{"model": "encoder-decoder audio transcriber", "win_length": 512, "encoder_activation": "relu", "encoder_widths": [256], "decoder_activation": "relu", "decoder_mlp_ratio": 4, "decoder_prefix_bidirectional": true, "decoder_tie_embeddings": true, "final_lr_fraction": 0, "adamw_weight_decay_other_params": 0.05}
Rows from block 2 of the text decoder, named by matrix and row number. Rows with one number belong to one attention dimension. Each number is 200 + 20 x the weight over the matrix's rms, rounded and kept within 0 to 999. All counts start at 0.
# q: attention query, key and value (stacked) (decoder.blocks.2.attn.qkv.weight, 960x320, the q third), inputs 80-159
# k: attention query, key and value (stacked) (decoder.blocks.2.attn.qkv.weight, 960x320, the k third), inputs 80-159
q.225,195,207,178,206,191,203,226,158,225,198,199,200,241,180,218,204,216,226,198,184,225,207,217,173,184,169,177,163,186,210,187,200,208,173,212,197,172,181,188,214,214,219,215,192,212,194,190,191,204,192,157,205,171,185,203,198,202,184,220,204,219,186,161,203,188,207,165,197,155,178,183,195,259,204,190,191,186,160,183,188
k.225,192,208,223,223,183,191,213,190,194,161,237,206,228,204,159,209,194,204,212,187,203,217,230,212,206,202,195,190,191,190,197,213,168,203,206,208,194,183,205,200,181,171,222,189,201,203,180,196,211,208,196,209,216,192,195,189,184,235,162,199,199,169,186,211,247,179,177,232,201,212,185,190,222,188,175,211,213,180,204,214
q.226,174,184,189,206,187,199,231,191,205,237,200,184,211,192,206,185,184,203,217,206,150,168,206,202,230,224,166,207,202,198,215,196,209,156,216,180,179,241,168,190,239,170,206,215,221,196,238,165,217,198,181,184,194,186,209,216,224,163,202,160,173,218,240,205,204,216,179,197,177,225,182,216,219,206,154,200,175,197,203,178
k.226,206,221,190,188,176,191,202,216,204,199,191,203,207,197,228,212,193,195,206,212,163,190,211,188,212,203,228,238,249,216,206,195,193,200,196,196,201,190,195,175,194,189,232,202,193,206,185,229,206,182,210,220,180,216,171,220,176,193,204,172,198,199,223,228,189,233,158,193,175,202,187,207,208,232,191,191,177,209,204,221
q.227,203,218,205,167,184,214,226,151,167,166,212,212,226,227,201,177,206,188,180,216,184,233,193,202,191,176,238,201,190,194,224,201,179,212,188,200,175,193,201,203,143,228,212,236,238,196,195,214,181,222,206,182,229,177,208,199,196,194,228,191,170,203,171,189,219,181,213,205,217,208,170,198,190,217,198,164,228,214,192,229
k.227,230,177,197,193,196,233,233,192,207,190,195,217,203,189,244,208,188,168,197,172,215,180,214,198,204,185,199,205,178,193,216,214,205,223,194,197,214,210,190,183,211,190,208,209,222,183,194,214,199,164,188,178,206,189,179,209,242,189,197,215,179,241,195,156,188,203,192,216,195,180,178,218,186,242,208,193,198,216,231,177
q.228,217,190,185,204,178,203,230,228,243,174,194,170,223,189,222,209,202,177,160,247,166,205,199,213,212,215,210,213,207,171,200,198,202,189,224,192,189,228,228,237,222,169,194,246,214,206,228,207,183,241,222,205,193,214,184,223,154,220,177,198,190,199,186,159,251,217,241,200,225,194,196,182,207,204,201,200,180,234,246,207
k.228,246,191,184,194,189,248,163,195,230,192,173,211,202,180,174,200,204,203,201,216,172,219,219,188,216,198,214,244,209,207,200,229,209,220,217,194,185,179,191,181,189,187,217,192,199,200,214,191,217,163,212,180,214,205,176,217,201,200,189,169,223,212,185,189,238,174,173,234,179,175,190,184,161,184,195,171,181,187,204,223
q.229,211,221,162,213,210,192,208,181,204,198,231,179,187,225,241,190,195,166,200,195,197,226,214,216,220,195,246,221,216,211,168,218,213,220,229,228,218,224,189,191,190,224,192,219,184,182,211,205,216,201,220,169,224,175,225,185,232,185,222,210,194,256,180,212,220,214,211,174,136,203,207,160,189,187,196,208,175,173,216,173
k.229,231,221,176,228,185,203,227,207,185,204,188,186,200,206,209,177,191,212,205,195,225,179,208,192,163,232,200,215,210,195,183,228,188,195,225,182,208,169,242,200,228,217,194,176,197,203,177,264,206,205,204,194,182,187,220,176,205,181,199,226,218,208,216,218,216,197,213,167,186,217,190,203,157,183,209,209,202,180,172,177
q.230,213,229,197,253,179,233,192,165,186,184,221,173,184,189,193,251,216,214,142,192,227,229,240,189,178,165,160,233,184,236,173,212,201,249,232,207,195,220,226,185,203,160,244,177,230,201,219,247,162,195,213,221,191,176,204,171,165,203,196,157,194,207,181,159,198,211,243,192,177,210,206,195,193,189,215,204,191,214,209,183
k.230,223,233,173,210,169,224,185,205,198,217,188,186,219,210,131,199,222,207,219,186,200,202,208,224,196,220,193,219,190,168,191,203,206,186,213,166,196,222,180,208,222,217,223,208,209,210,190,218,165,198,251,212,204,208,201,232,146,237,173,169,200,178,172,206,181,194,199,221,166,204,228,170,182,199,218,184,201,214,206,189
q.231,176,218,187,205,191,184,228,199,177,238,214,196,226,194,188,220,204,181,201,171,233,193,217,210,209,229,219,246,193,232,219,199,198,193,216,209,220,192,153,178,206,214,171,225,180,175,186,211,223,164,205,193,199,188,161,172,171,201,213,183,217,198,185,208,202,197,227,211,208,197,196,169,182,174,199,178,196,208,190,200
k.231,187,203,196,211,228,223,244,193,189,207,210,194,195,202,158,206,212,177,198,206,228,177,214,193,183,210,188,181,190,192,204,220,213,186,191,213,215,194,212,211,206,220,177,186,198,202,227,185,189,202,229,207,182,203,207,185,180,204,186,204,226,198,196,175,203,191,220,182,197,180,225,199,226,191,130,211,209,194,218,206
q.232,159,194,236,173,208,187,219,168,207,199,210,215,163,200,208,232,169,160,164,197,219,197,192,207,209,194,198,210,207,165,207,202,214,273,159,209,223,168,198,200,142,259,236,201,187,248,203,193,231,199,224,198,178,195,168,187,184,190,195,198,157,217,149,222,195,170,215,231,236,188,179,154,236,215,167,200,189,196,223,214
k.232,189,198,212,195,203,183,184,191,237,187,211,215,220,212,204,190,185,243,175,189,179,197,227,199,162,154,204,184,208,177,170,208,170,205,225,193,191,196,214,172,188,199,199,180,235,186,220,223,185,204,204,220,216,180,195,171,206,203,183,194,166,197,197,217,201,227,193,202,185,195,199,167,233,214,203,223,155,177,221,219
q.233,196,218,221,184,204,223,187,206,178,203,186,227,178,187,222,189,230,225,222,245,211,210,228,201,178,213,230,228,210,195,197,172,211,194,230,215,135,202,214,197,201,213,179,192,191,215,224,202,220,194,171,168,177,177,202,208,174,212,189,170,194,213,174,252,170,245,194,180,216,254,225,209,212,190,218,203,202,190,186,188
k.233,201,187,236,200,194,177,192,179,231,243,192,191,178,207,225,233,237,223,184,219,193,218,226,200,210,177,194,221,214,241,155,187,212,215,220,238,210,211,204,202,188,193,189,210,209,188,206,209,223,174,213,177,224,245,232,218,191,191,218,200,211,191,176,178,192,196,209,212,182,191,201,203,202,170,206,202,189,189,178,202
q.234,235,163,192,206,220,188,212,193,200,234,209,204,196,203,213,201,196,200,207,224,198,214,190,215,226,212,227,186,218,196,203,198,187,191,184,205,179,224,236,152,207,211,180,211,188,200,228,225,217,190,202,192,174,194,186,224,212,204,209,239,223,213,207,221,181,251,186,189,190,224,216,181,213,218,183,200,187,219,206,159
k.234,226,217,241,160,189,191,197,177,204,181,204,217,199,200,221,208,197,229,233,206,203,231,187,210,186,202,203,164,182,203,199,162,199,216,190,225,197,203,189,225,181,179,230,193,219,173,183,223,195,175,217,147,188,217,199,215,189,211,200,212,210,218,205,214,201,183,214,241,203,181,192,212,180,213,202,221,170,175,180,231
q.235,187,220,177,214,183,196,173,243,206,186,201,196,193,186,206,237,162,204,199,184,182,199,210,213,152,214,200,204,169,227,187,205,220,181,203,215,196,203,200,139,205,209,182,225,187,203,197,199,163,167,191,213,207,183,153,177,167,176,173,220,238,174,215,199,185,228,190,208,204,188,181,172,165,201,221,200,231,209,221,192
k.235,187,192,218,250,218,206,202,202,176,208,229,204,196,179,193,216,214,188,219,215,183,214,199,223,205,215,213,196,192,192,194,210,218,220,201,177,181,188,168,193,205,218,186,204,203,199,210,188,198,196,191,223,204,184,178,193,222,195,195,231,217,234,225,191,225,214,191,197,192,176,191,208,185,207,221,224,204,198,201,220
q.236,176,196,196,178,183,218,236,211,173,234,179,169,207,195,201,188,206,198,219,188,198,185,170,187,171,231,202,155,177,191,221,192,209,237,182,230,211,209,213,235,221,179,196,201,226,198,192,208,175,208,211,194,162,228,227,215,208,220,189,176,187,223,195,192,204,189,191,194,193,207,191,252,163,218,197,202,212,220,202,207
k.236,229,191,190,182,163,232,186,195,234,203,204,184,214,243,191,203,186,183,164,196,214,210,188,208,202,223,198,225,218,219,168,215,197,183,196,166,206,175,195,219,207,195,205,199,210,192,181,204,196,203,201,189,221,225,248,200,211,180,194,183,169,176,167,219,181,192,207,214,224,204,239,205,226,226,203,190,211,182,202,196
q.237,215,184,192,200,224,234,225,195,189,230,198,211,243,196,236,231,229,200,207,148,225,174,196,198,206,223,200,233,209,231,212,186,212,194,189,250,191,185,202,206,214,188,197,197,198,209,203,192,202,172,209,223,212,230,187,240,189,218,220,201,210,243,192,154,206,211,225,218,188,188,205,221,197,207,209,190,210,178,225,181
k.237,211,190,195,184,210,211,190,211,197,167,203,220,233,184,207,204,173,163,207,178,204,211,220,187,201,220,213,179,216,211,202,195,208,167,196,208,189,174,207,188,188,166,225,177,205,192,206,219,199,182,199,199,166,198,171,177,164,203,200,176,200,219,181,193,183,182,197,203,216,204,191,203,212,218,228,187,207,200,177,204
q.238,180,231,208,211,189,221,197,228,189,170,177,214,177,206,221,212,227,197,202,184,176,245,181,199,212,220,183,187,234,199,183,214,164,210,202,211,157,189,181,197,188,208,220,227,206,227,177,165,209,214,249,204,168,201,218,219,188,212,209,214,212,231,202,198,210,193,205,191,175,223,207,191,213,183,186,223,208,225,193,210
k.238,245,202,180,197,220,198,198,206,189,214,199,190,189,200,217,222,181,208,195,190,194,204,216,217,226,238,188,192,203,214,209,215,197,197,180,189,192,225,231,204,191,200,215,196,187,174,179,207,180,180,236,195,178,201,195,212,208,178,209,148,206,209,195,203,212,214,179,238,191,227,206,200,187,237,200,208,228,182,215,191
q.239,228,158,243,198,191,250,190,201,182,185,194,231,176,199,178,212,220,199,198,179,160,240,188,198,218,195,221,187,179,188,211,280,187,218,211,155,203,200,192,207,157,208,202,189,195,240,185,229,174,214,200,188,258,205,191,187,214,217,191,178,231,204,227,210,217,216,207,188,189,226,199,214,235,189,207,200,207,185,232,215
k.239,178,206,196,220,203,229,173,216,187,223,190,203,194,178,211,184,231,196,229,201,178,174,207,208,240,193,222,226,183,190,177,205,183,180,221,194,208,234,186,189,228,179,206,224,174,200,163,201,204,227,217,197,220,224,180,191,205,194,187,203,209,210,219,216,205,193,199,183,187,209,191,192,186,212,203,207,192,223,200,169
q.240,167,203,203,197,166,234,221,218,201,190,242,208,211,197,176,186,168,200,177,191,217,203,173,180,222,179,191,152,165,230,188,189,181,187,222,179,228,226,178,193,194,187,204,205,175,216,191,185,192,196,200,178,149,232,195,183,212,177,194,197,206,209,159,204,214,206,241,224,204,207,212,181,198,193,206,162,155,204,191,152
k.240,205,177,205,157,202,181,204,191,185,182,206,200,214,202,182,231,235,223,206,187,216,183,179,198,170,189,199,214,194,200,225,216,171,187,205,220,163,189,207,184,223,200,234,224,201,174,248,196,237,209,211,223,194,194,251,211,177,215,207,206,208,220,164,201,197,197,215,201,197,199,186,195,177,250,198,176,186,192,205,219
q.241,221,226,192,186,198,163,226,178,226,195,243,221,195,217,210,185,209,210,182,206,207,194,242,142,188,203,198,195,172,196,194,194,189,209,212,182,186,256,202,245,185,229,196,202,185,183,227,184,190,204,196,224,219,230,192,199,214,198,212,207,191,184,222,215,197,192,182,174,194,186,199,211,229,213,214,188,172,154,177,200
k.241,201,196,217,227,209,204,178,222,170,222,196,193,202,171,180,205,217,242,236,247,205,190,197,137,194,167,223,219,176,225,190,195,207,216,223,212,180,223,217,199,215,230,199,215,222,223,245,193,147,226,197,195,188,221,191,216,224,201,194,186,190,187,217,224,223,214,159,180,206,190,203,220,175,191,201,169,222,206,204,190
q.242,173,171,197,188,171,222,193,181,221,242,212,201,173,185,201,186,169,176,216,195,184,189,198,222,200,207,204,197,193,165,174,192,237,214,188,226,195,171,206,222,206,195,203,199,208,183,169,194,179,175,241,191,207,182,231,208,165,211,192,183,209,228,240,180,223,184,188,178,223,188,209,177,176,208,209,202,202,188,213,209
k.242,195,172,189,206,208,145,237,196,230,200,211,199,195,180,172,186,199,205,210,197,204,222,175,198,172,173,189,185,208,239,202,209,213,187,205,179,181,239,200,250,195,161,198,167,202,198,206,198,207,217,187,211,218,185,216,209,188,187,212,193,188,185,200,208,211,217,227,212,212,214,213,218,193,217,188,175,174,190,212,211
q.243,207,217,232,218,205,175,182,206,214,203,181,193,214,196,180,156,193,204,202,198,196,195,150,160,216,209,245,205,192,178,176,208,199,165,213,183,190,140,208,223,196,231,206,189,241,211,202,223,227,238,168,177,208,174,164,205,238,200,198,184,181,228,210,175,190,194,218,212,190,208,214,228,231,214,193,192,163,211,236,210
k.243,199,197,212,241,182,177,198,193,190,192,213,162,193,210,246,189,220,217,207,181,194,178,205,217,209,176,193,202,181,210,211,191,174,172,196,239,207,174,175,182,185,164,208,231,194,228,170,194,226,219,194,172,206,190,178,219,198,175,218,207,172,172,225,170,214,201,228,213,183,171,189,212,204,225,204,160,199,224,210,203
q.244,193,211,222,236,187,180,217,177,162,272,202,203,230,214,201,185,174,228,183,183,200,147,192,239,214,205,218,163,177,202,200,223,211,178,203,214,193,184,191,170,220,170,206,154,191,195,167,246,171,203,215,208,205,190,148,194,198,208,172,217,221,197,224,151,216,211,204,204,215,168,220,168,185,209,244,248,204,217,185,196
k.244,232,186,228,217,219,186,191,245,271,186,214,211,215,174,187,170,204,197,193,188,208,194,216,198,195,218,225,180,196,189,207,198,201,203,211,188,181,193,188,168,189,204,208,189,198,197,191,187,212,213,203,217,207,210,187,170,221,203,192,209,197,249,201,203,144,188,212,176,239,196,218,201,190,191,233,201,203,210,194,198
q.245,199,175,212,168,223,194,253,189,240,192,185,204,163,214,213,226,196,174,197,201,191,199,187,194,231,205,191,194,179,227,190,173,196,208,209,164,178,203,192,173,225,174,166,214,180,217,217,170,232,201,219,186,186,213,208,185,226,197,166,191,160,197,207,198,201,194,164,181,147,187,187,184,230,200,209,168,176,209,209,224
k.245,175,142,206,168,217,208,173,201,187,210,163,158,189,197,220,210,208,205,184,235,199,226,244,197,205,157,209,223,204,214,213,156,157,163,183,198,208,197,198,209,239,211,177,216,227,194,227,201,189,203,197,224,229,199,153,213,173,205,162,202,189,163,204,225,200,225,223,206,189,241,196,201,233,167,251,205,172,176,196,209
q.246,221,194,208,174,173,184,240,206,179,198,206,219,237,213,223,237,214,165,223,211,192,174,234,180,186,165,223,207,191,180,217,228,240,185,164,170,226,210,219,202,198,162,231,196,198,227,215,226,221,186,181,193,234,176,212,159,211,225,224,206,159,190,203,197,199,223,178,252,216,224,230,193,203,219,234,194,234,189,225,189
k.246,196,219,196,180,148,165,163,199,198,209,220,181,164,204,174,199,229,184,206,216,234,188,220,186,196,216,204,226,164,184,204,191,194,196,199,205,224,190,194,177,192,215,196,215,219,186,190,154,222,154,174,209,197,186,169,191,200,195,205,208,204,206,198,215,187,219,171,226,164,188,216,207,187,188,222,201,202,192,185,175
q.247,193,187,220,154,183,246,223,171,193,224,220,253,209,212,190,177,198,225,146,204,178,196,191,190,203,199,197,209,172,198,197,197,252,210,180,187,219,205,212,233,182,206,182,207,235,192,203,255,189,222,189,189,230,187,174,190,186,191,212,187,160,212,243,198,217,230,204,193,218,197,186,200,190,221,208,188,207,186,173,184
k.247,195,186,212,213,215,192,212,172,213,206,220,189,190,233,221,151,212,188,225,191,188,205,209,178,194,193,164,186,208,195,153,243,213,203,207,214,180,188,211,188,199,229,213,193,192,195,203,196,202,200,190,197,209,207,196,211,168,191,182,198,183,210,193,211,199,209,181,208,206,171,193,203,194,205,186,192,177,180,190,196
q.248,214,162,194,194,183,230,200,190,211,181,198,236,222,208,201,207,190,218,170,227,198,195,175,193,219,196,189,217,198,223,218,193,133,201,183,212,240,234,205,178,222,241,192,206,225,184,173,181,214,191,227,195,172,191,224,191,195,246,180,188,200,162,196,227,219,213,182,216,211,234,178,225,222,184,211,162,174,191,188,192
k.248,220,208,184,192,242,205,211,202,200,181,239,207,223,197,207,227,229,222,222,198,171,195,190,189,201,195,185,232,224,197,209,185,166,205,218,231,219,190,217,201,239,236,206,193,223,194,248,177,226,199,193,245,196,215,195,207,168,193,187,212,215,201,209,153,204,191,201,219,191,222,210,218,187,194,217,205,177,207,207,199
q.249,239,207,178,196,198,212,196,258,225,226,188,210,179,177,152,240,199,199,225,188,191,253,205,212,217,197,189,202,215,184,208,177,198,236,174,192,185,177,220,170,211,216,202,182,193,211,230,189,201,217,182,166,180,249,205,214,199,203,233,241,191,158,165,175,163,188,206,229,226,195,188,181,194,195,185,185,218,182,225,193
k.249,213,194,191,197,201,219,191,237,187,180,192,208,215,198,226,224,180,222,212,208,214,213,185,199,203,186,198,176,215,207,194,164,194,171,186,191,216,210,194,212,202,211,185,202,180,199,189,188,184,239,157,188,218,231,172,199,218,207,216,185,208,217,200,195,209,193,199,200,209,210,172,199,145,207,192,209,224,190,196,186
q.250,246,164,202,190,197,235,198,186,176,212,201,182,177,174,194,167,190,183,186,228,190,200,204,211,161,160,200,220,220,195,171,199,224,203,223,212,211,214,207,224,235,182,198,190,224,142,210,221,215,191,260,198,190,212,239,159,218,182,230,208,207,240,200,199,211,196,184,214,229,170,224,203,167,210,166,195,208,200,215,180
k.250,202,199,172,209,211,189,184,192,199,212,171,176,186,208,208,172,208,176,239,206,224,203,181,181,190,232,174,215,216,169,182,214,214,192,193,188,190,236,215,223,205,205,199,204,181,201,154,189,225,200,170,185,172,167,223,191,177,186,193,202,195,228,190,209,157,209,235,207,192,203,216,195,201,211,203,207,210,171,187,214
q.251,187,194,191,234,215,208,177,214,209,241,164,210,193,175,225,228,212,203,220,242,190,193,156,186,209,195,144,169,193,186,183,212,217,188,211,206,199,230,221,172,203,191,214,223,236,208,215,210,193,161,188,175,192,188,173,192,219,234,221,218,214,176,250,186,208,237,180,228,203,159,226,192,195,185,196,214,166,203,224,177
k.251,223,232,239,195,208,185,195,173,218,222,184,199,198,192,228,174,208,198,208,208,190,189,195,216,203,226,234,175,196,202,194,185,184,168,194,217,203,218,189,200,196,196,212,208,178,193,187,162,186,167,193,177,160,190,192,180,171,230,245,208,182,170,218,217,208,240,190,182,249,213,177,189,245,176,163,190,213,171,215,211
q.252,173,204,202,188,201,217,226,227,188,177,201,211,206,168,210,180,188,237,233,160,162,169,211,184,178,190,228,199,182,182,233,195,202,171,208,212,193,203,171,172,204,182,221,186,170,206,179,191,211,168,151,165,205,216,161,221,207,188,163,209,182,196,194,200,186,203,190,199,207,217,207,244,241,163,222,240,200,227,183,208
k.252,205,194,189,199,184,227,232,256,207,186,152,219,197,192,189,203,223,208,179,209,172,208,222,203,191,228,192,184,186,214,188,205,178,177,207,222,196,179,205,208,193,174,208,219,163,195,170,205,232,233,192,173,208,248,206,189,201,192,212,208,215,194,203,212,195,215,210,218,196,199,231,236,201,160,210,192,180,196,205,198
q.253,160,207,215,216,169,232,201,215,217,205,188,205,208,193,175,195,191,209,184,235,199,220,185,182,192,218,209,202,152,176,199,195,212,210,213,175,177,196,225,192,191,209,162,215,212,187,162,191,176,195,176,185,195,179,196,190,208,229,186,215,214,170,222,210,216,220,187,204,167,178,174,192,156,193,225,191,199,187,215,174
k.253,199,171,220,214,191,200,217,204,196,219,218,178,194,196,190,202,193,189,165,201,176,217,149,218,200,180,193,210,189,217,197,177,203,249,209,187,207,199,210,204,197,186,192,188,196,202,205,235,170,180,207,193,208,237,174,170,205,173,191,206,201,207,206,203,247,179,196,196,183,196,194,222,207,198,186,224,173,175,201,220
q.254,222,204,218,197,192,175,202,211,200,185,191,183,202,177,212,187,187,199,204,216,260,195,222,190,205,215,208,219,196,175,208,188,183,162,211,189,190,234,230,227,225,166,223,205,169,250,236,250,210,206,202,230,200,205,199,202,179,179,184,193,184,222,222,258,167,200,237,193,185,223,195,184,133,175,176,209,198,212,232,200
k.254,210,184,217,211,209,198,213,177,227,187,181,181,239,187,183,189,167,212,210,182,243,217,202,214,234,176,214,198,199,188,182,221,178,190,194,177,202,191,208,147,240,222,178,186,205,192,207,222,220,210,226,159,215,171,158,192,226,186,203,194,219,229,191,201,192,183,196,217,178,202,217,183,156,219,222,210,206,208,186,163
q.255,179,188,167,192,222,165,234,177,195,239,219,191,180,213,193,183,223,236,225,208,209,215,257,207,193,192,231,198,212,210,185,232,155,212,187,183,181,213,180,208,218,247,174,199,189,204,232,209,170,213,204,233,172,188,197,214,181,205,235,216,193,174,242,222,200,186,169,204,191,203,175,215,183,204,184,184,166,184,155,226
k.255,201,218,205,215,197,158,186,185,195,215,216,207,217,190,225,210,204,184,190,183,219,178,218,143,225,205,202,196,201,239,186,208,177,229,196,216,193,216,220,173,222,191,195,165,208,202,195,222,220,174,194,189,237,192,197,178,199,187,193,198,182,185,222,178,185,211,221,217,163,194,205,207,171,227,202,165,206,207,196,215
q.256,198,153,211,220,160,193,194,183,184,189,161,175,199,209,208,172,260,232,194,181,213,227,193,199,230,200,197,198,214,184,218,176,213,232,200,173,220,201,189,199,223,197,167,185,191,221,215,204,209,180,179,183,223,193,180,231,228,188,174,190,187,192,198,212,194,181,165,195,212,198,256,170,207,193,178,163,199,225,238,202
k.256,200,247,199,210,196,167,189,165,199,199,222,216,191,202,167,205,210,217,172,198,169,154,200,161,208,180,195,206,196,219,205,233,220,195,226,176,270,177,217,186,212,182,175,187,191,205,165,154,185,227,204,196,218,235,206,236,170,231,213,230,221,160,199,205,204,191,188,169,209,163,162,222,175,224,206,171,211,175,185,210
q.257,190,187,221,203,169,222,179,184,190,200,231,209,196,211,203,188,212,153,193,169,207,191,210,205,190,194,215,231,189,166,218,162,215,202,208,176,208,206,225,169,203,175,220,184,183,184,187,173,208,215,213,199,196,202,219,208,206,197,168,182,185,185,206,200,230,201,200,229,205,205,195,164,215,184,162,184,231,204,213,184
k.257,228,190,205,211,213,162,187,209,191,156,211,209,186,212,203,192,209,200,195,210,188,164,185,212,193,215,211,188,187,184,229,233,161,202,185,179,225,199,216,195,219,232,158,200,196,190,186,254,187,248,186,210,234,222,207,203,213,183,208,231,220,196,223,183,179,225,223,197,209,200,175,226,199,233,167,233,210,170,181,216
q.258,169,189,225,174,228,221,219,191,204,192,189,192,225,252,198,206,181,167,194,150,200,168,196,219,189,157,220,183,185,199,162,181,195,224,213,241,173,154,189,231,217,196,231,236,212,234,202,203,169,199,213,163,173,200,198,224,217,203,230,212,228,184,214,170,176,228,173,222,201,207,211,170,223,197,203,194,188,208,184,208
k.258,211,206,228,204,198,196,197,244,199,166,217,210,177,222,211,134,202,230,193,231,198,219,199,215,201,242,216,199,207,194,156,180,191,199,192,187,189,188,197,165,206,180,213,197,221,189,235,196,163,192,220,191,162,202,188,227,227,207,163,182,169,202,199,196,227,200,152,204,153,236,230,217,249,196,195,200,206,173,187,176
q.259,177,179,192,176,184,202,198,209,196,175,208,209,182,204,201,204,201,187,214,242,178,200,201,202,212,210,188,229,193,189,164,175,249,219,221,205,219,200,224,211,231,221,169,189,190,203,188,197,216,192,214,220,221,199,221,159,227,235,204,182,202,178,178,188,189,194,189,193,215,211,210,212,162,194,206,224,196,225,230,191
k.259,197,172,207,223,218,151,160,197,216,201,203,198,230,192,203,188,201,216,212,188,190,199,227,219,178,210,173,169,184,145,200,215,174,180,182,197,218,189,180,183,227,212,184,163,188,189,185,248,141,226,198,206,191,203,207,160,206,223,233,173,218,172,203,193,194,196,188,206,188,180,217,199,224,203,196,193,203,185,188,209
q.260,195,203,173,228,197,177,188,192,205,182,204,199,183,195,219,196,203,191,194,198,210,175,186,208,173,227,204,198,202,198,178,216,208,202,181,208,189,215,171,240,215,242,192,199,218,175,237,193,185,210,201,174,174,216,176,204,175,209,160,189,194,202,201,196,193,212,234,186,196,215,203,173,187,212,198,200,216,204,196,183
k.260,216,186,233,175,183,197,210,212,198,200,165,193,189,201,176,181,165,197,214,212,239,187,195,187,187,180,167,199,183,179,185,206,217,221,199,218,180,182,178,203,206,175,163,192,211,195,201,200,205,214,217,206,214,227,211,203,188,208,196,213,206,206,225,189,183,177,195,173,242,191,200,152,219,201,189,179,192,213,193,217
q.261,162,199,201,216,179,183,179,202,207,206,185,214,207,179,222,208,220,206,218,160,193,192,244,248,194,172,184,200,216,223,152,234,214,207,204,212,237,192,200,179,245,199,196,191,187,188,260,220,224,207,196,182,222,166,231,204,156,216,228,190,191,228,181,224,163,168,174,213,197,200,243,169,165,194,219,216,201,197,214,153
k.261,215,214,195,188,171,160,192,155,154,183,250,234,222,201,180,173,171,194,173,238,228,234,177,167,170,178,193,217,158,230,220,212,249,200,198,183,147,187,216,186,175,184,213,189,195,173,218,183,219,219,193,225,192,217,164,210,183,202,167,187,197,218,200,184,215,204,222,205,172,194,190,240,221,250,177,144,218,227,192,223
q.262,211,187,193,214,190,198,215,204,210,206,198,206,186,174,226,190,207,146,204,255,183,218,191,222,241,193,227,180,210,169,206,157,226,198,215,214,244,200,206,198,175,202,194,169,196,250,173,201,233,185,163,187,199,213,178,210,197,200,182,216,177,204,228,221,195,183,190,204,193,197,225,196,190,196,213,183,214,259,205,177
k.262,226,203,199,179,192,209,199,240,189,206,211,180,196,223,213,189,220,216,211,195,204,202,201,146,222,184,214,222,240,209,231,218,174,192,202,188,179,204,188,182,202,215,199,191,184,219,222,182,190,174,197,196,196,194,201,202,193,236,232,187,242,216,216,232,189,229,213,224,201,183,183,188,193,184,203,224,178,191,223,229
q.263,199,203,209,175,189,192,220,191,210,213,214,211,192,184,203,214,201,199,210,226,217,219,219,162,195,242,216,187,198,210,174,222,225,193,187,170,197,221,178,201,187,212,169,173,211,192,213,230,189,182,244,215,201,198,226,231,212,201,206,212,173,182,171,216,205,215,233,220,206,181,166,182,192,208,186,210,179,210,170,197
k.263,209,215,181,182,212,192,212,203,214,211,188,210,181,227,210,204,208,197,185,253,219,200,194,216,231,187,208,210,185,150,226,232,208,185,188,232,177,160,180,215,227,201,186,206,236,195,202,248,182,199,175,170,199,200,180,209,193,215,211,206,215,213,221,191,202,207,225,182,176,173,208,195,187,195,197,212,225,173,192,206
q.264,227,176,208,192,170,214,207,219,193,203,204,210,227,212,162,187,235,171,177,216,204,222,221,195,186,209,176,201,215,187,144,187,178,225,232,177,202,184,189,203,190,178,204,195,199,191,202,242,207,177,207,227,211,210,218,194,185,208,185,214,185,211,241,236,176,202,249,202,216,181,193,198,193,186,184,215,218,218,214,140
k.264,204,203,231,198,190,151,168,193,212,165,205,230,229,184,204,197,207,215,222,190,174,167,191,196,223,202,239,202,206,228,214,213,219,183,224,198,199,195,194,233,180,193,151,222,178,151,211,168,203,231,184,175,171,231,199,196,170,210,191,139,189,224,239,194,222,200,204,208,213,200,207,229,209,213,183,226,194,186,207,174
q.265,175,196,224,205,205,208,169,207,223,192,210,220,184,188,184,167,230,201,180,237,238,194,211,180,187,183,217,197,147,192,232,182,199,209,223,203,174,182,187,209,189,195,207,225,200,233,190,192,187,179,196,205,195,192,199,169,195,173,177,206,173,213,238,178,174,183,185,204,187,205,202,223,236,205,229,175,175,243,167,231
k.265,185,148,195,186,211,265,215,215,203,226,173,174,192,211,206,215,185,196,182,173,186,183,202,209,203,163,214,147,193,167,233,231,216,192,187,210,193,161,161,189,194,228,160,178,185,206,188,208,215,186,186,211,252,168,249,207,207,176,199,181,185,169,216,222,225,241,180,205,208,185,198,211,175,212,210,229,217,186,209,222
q.266,196,179,198,196,210,221,216,222,195,171,213,201,206,206,198,202,231,195,200,180,236,224,224,199,217,203,207,193,194,219,196,187,198,191,212,200,215,203,174,215,205,211,212,173,162,185,216,198,215,190,216,193,191,221,214,193,203,185,181,205,240,231,193,185,201,193,173,208,226,225,209,200,191,215,173,200,222,224,187,210
k.266,222,209,188,207,172,195,215,203,157,198,206,197,208,189,218,219,214,216,239,178,201,190,205,234,229,215,236,196,216,200,207,220,202,179,181,196,201,200,173,185,216,218,183,184,194,214,150,216,184,225,173,216,209,165,203,219,217,195,183,158,230,199,196,192,173,231,214,189,211,161,147,212,207,219,206,218,210,228,213,210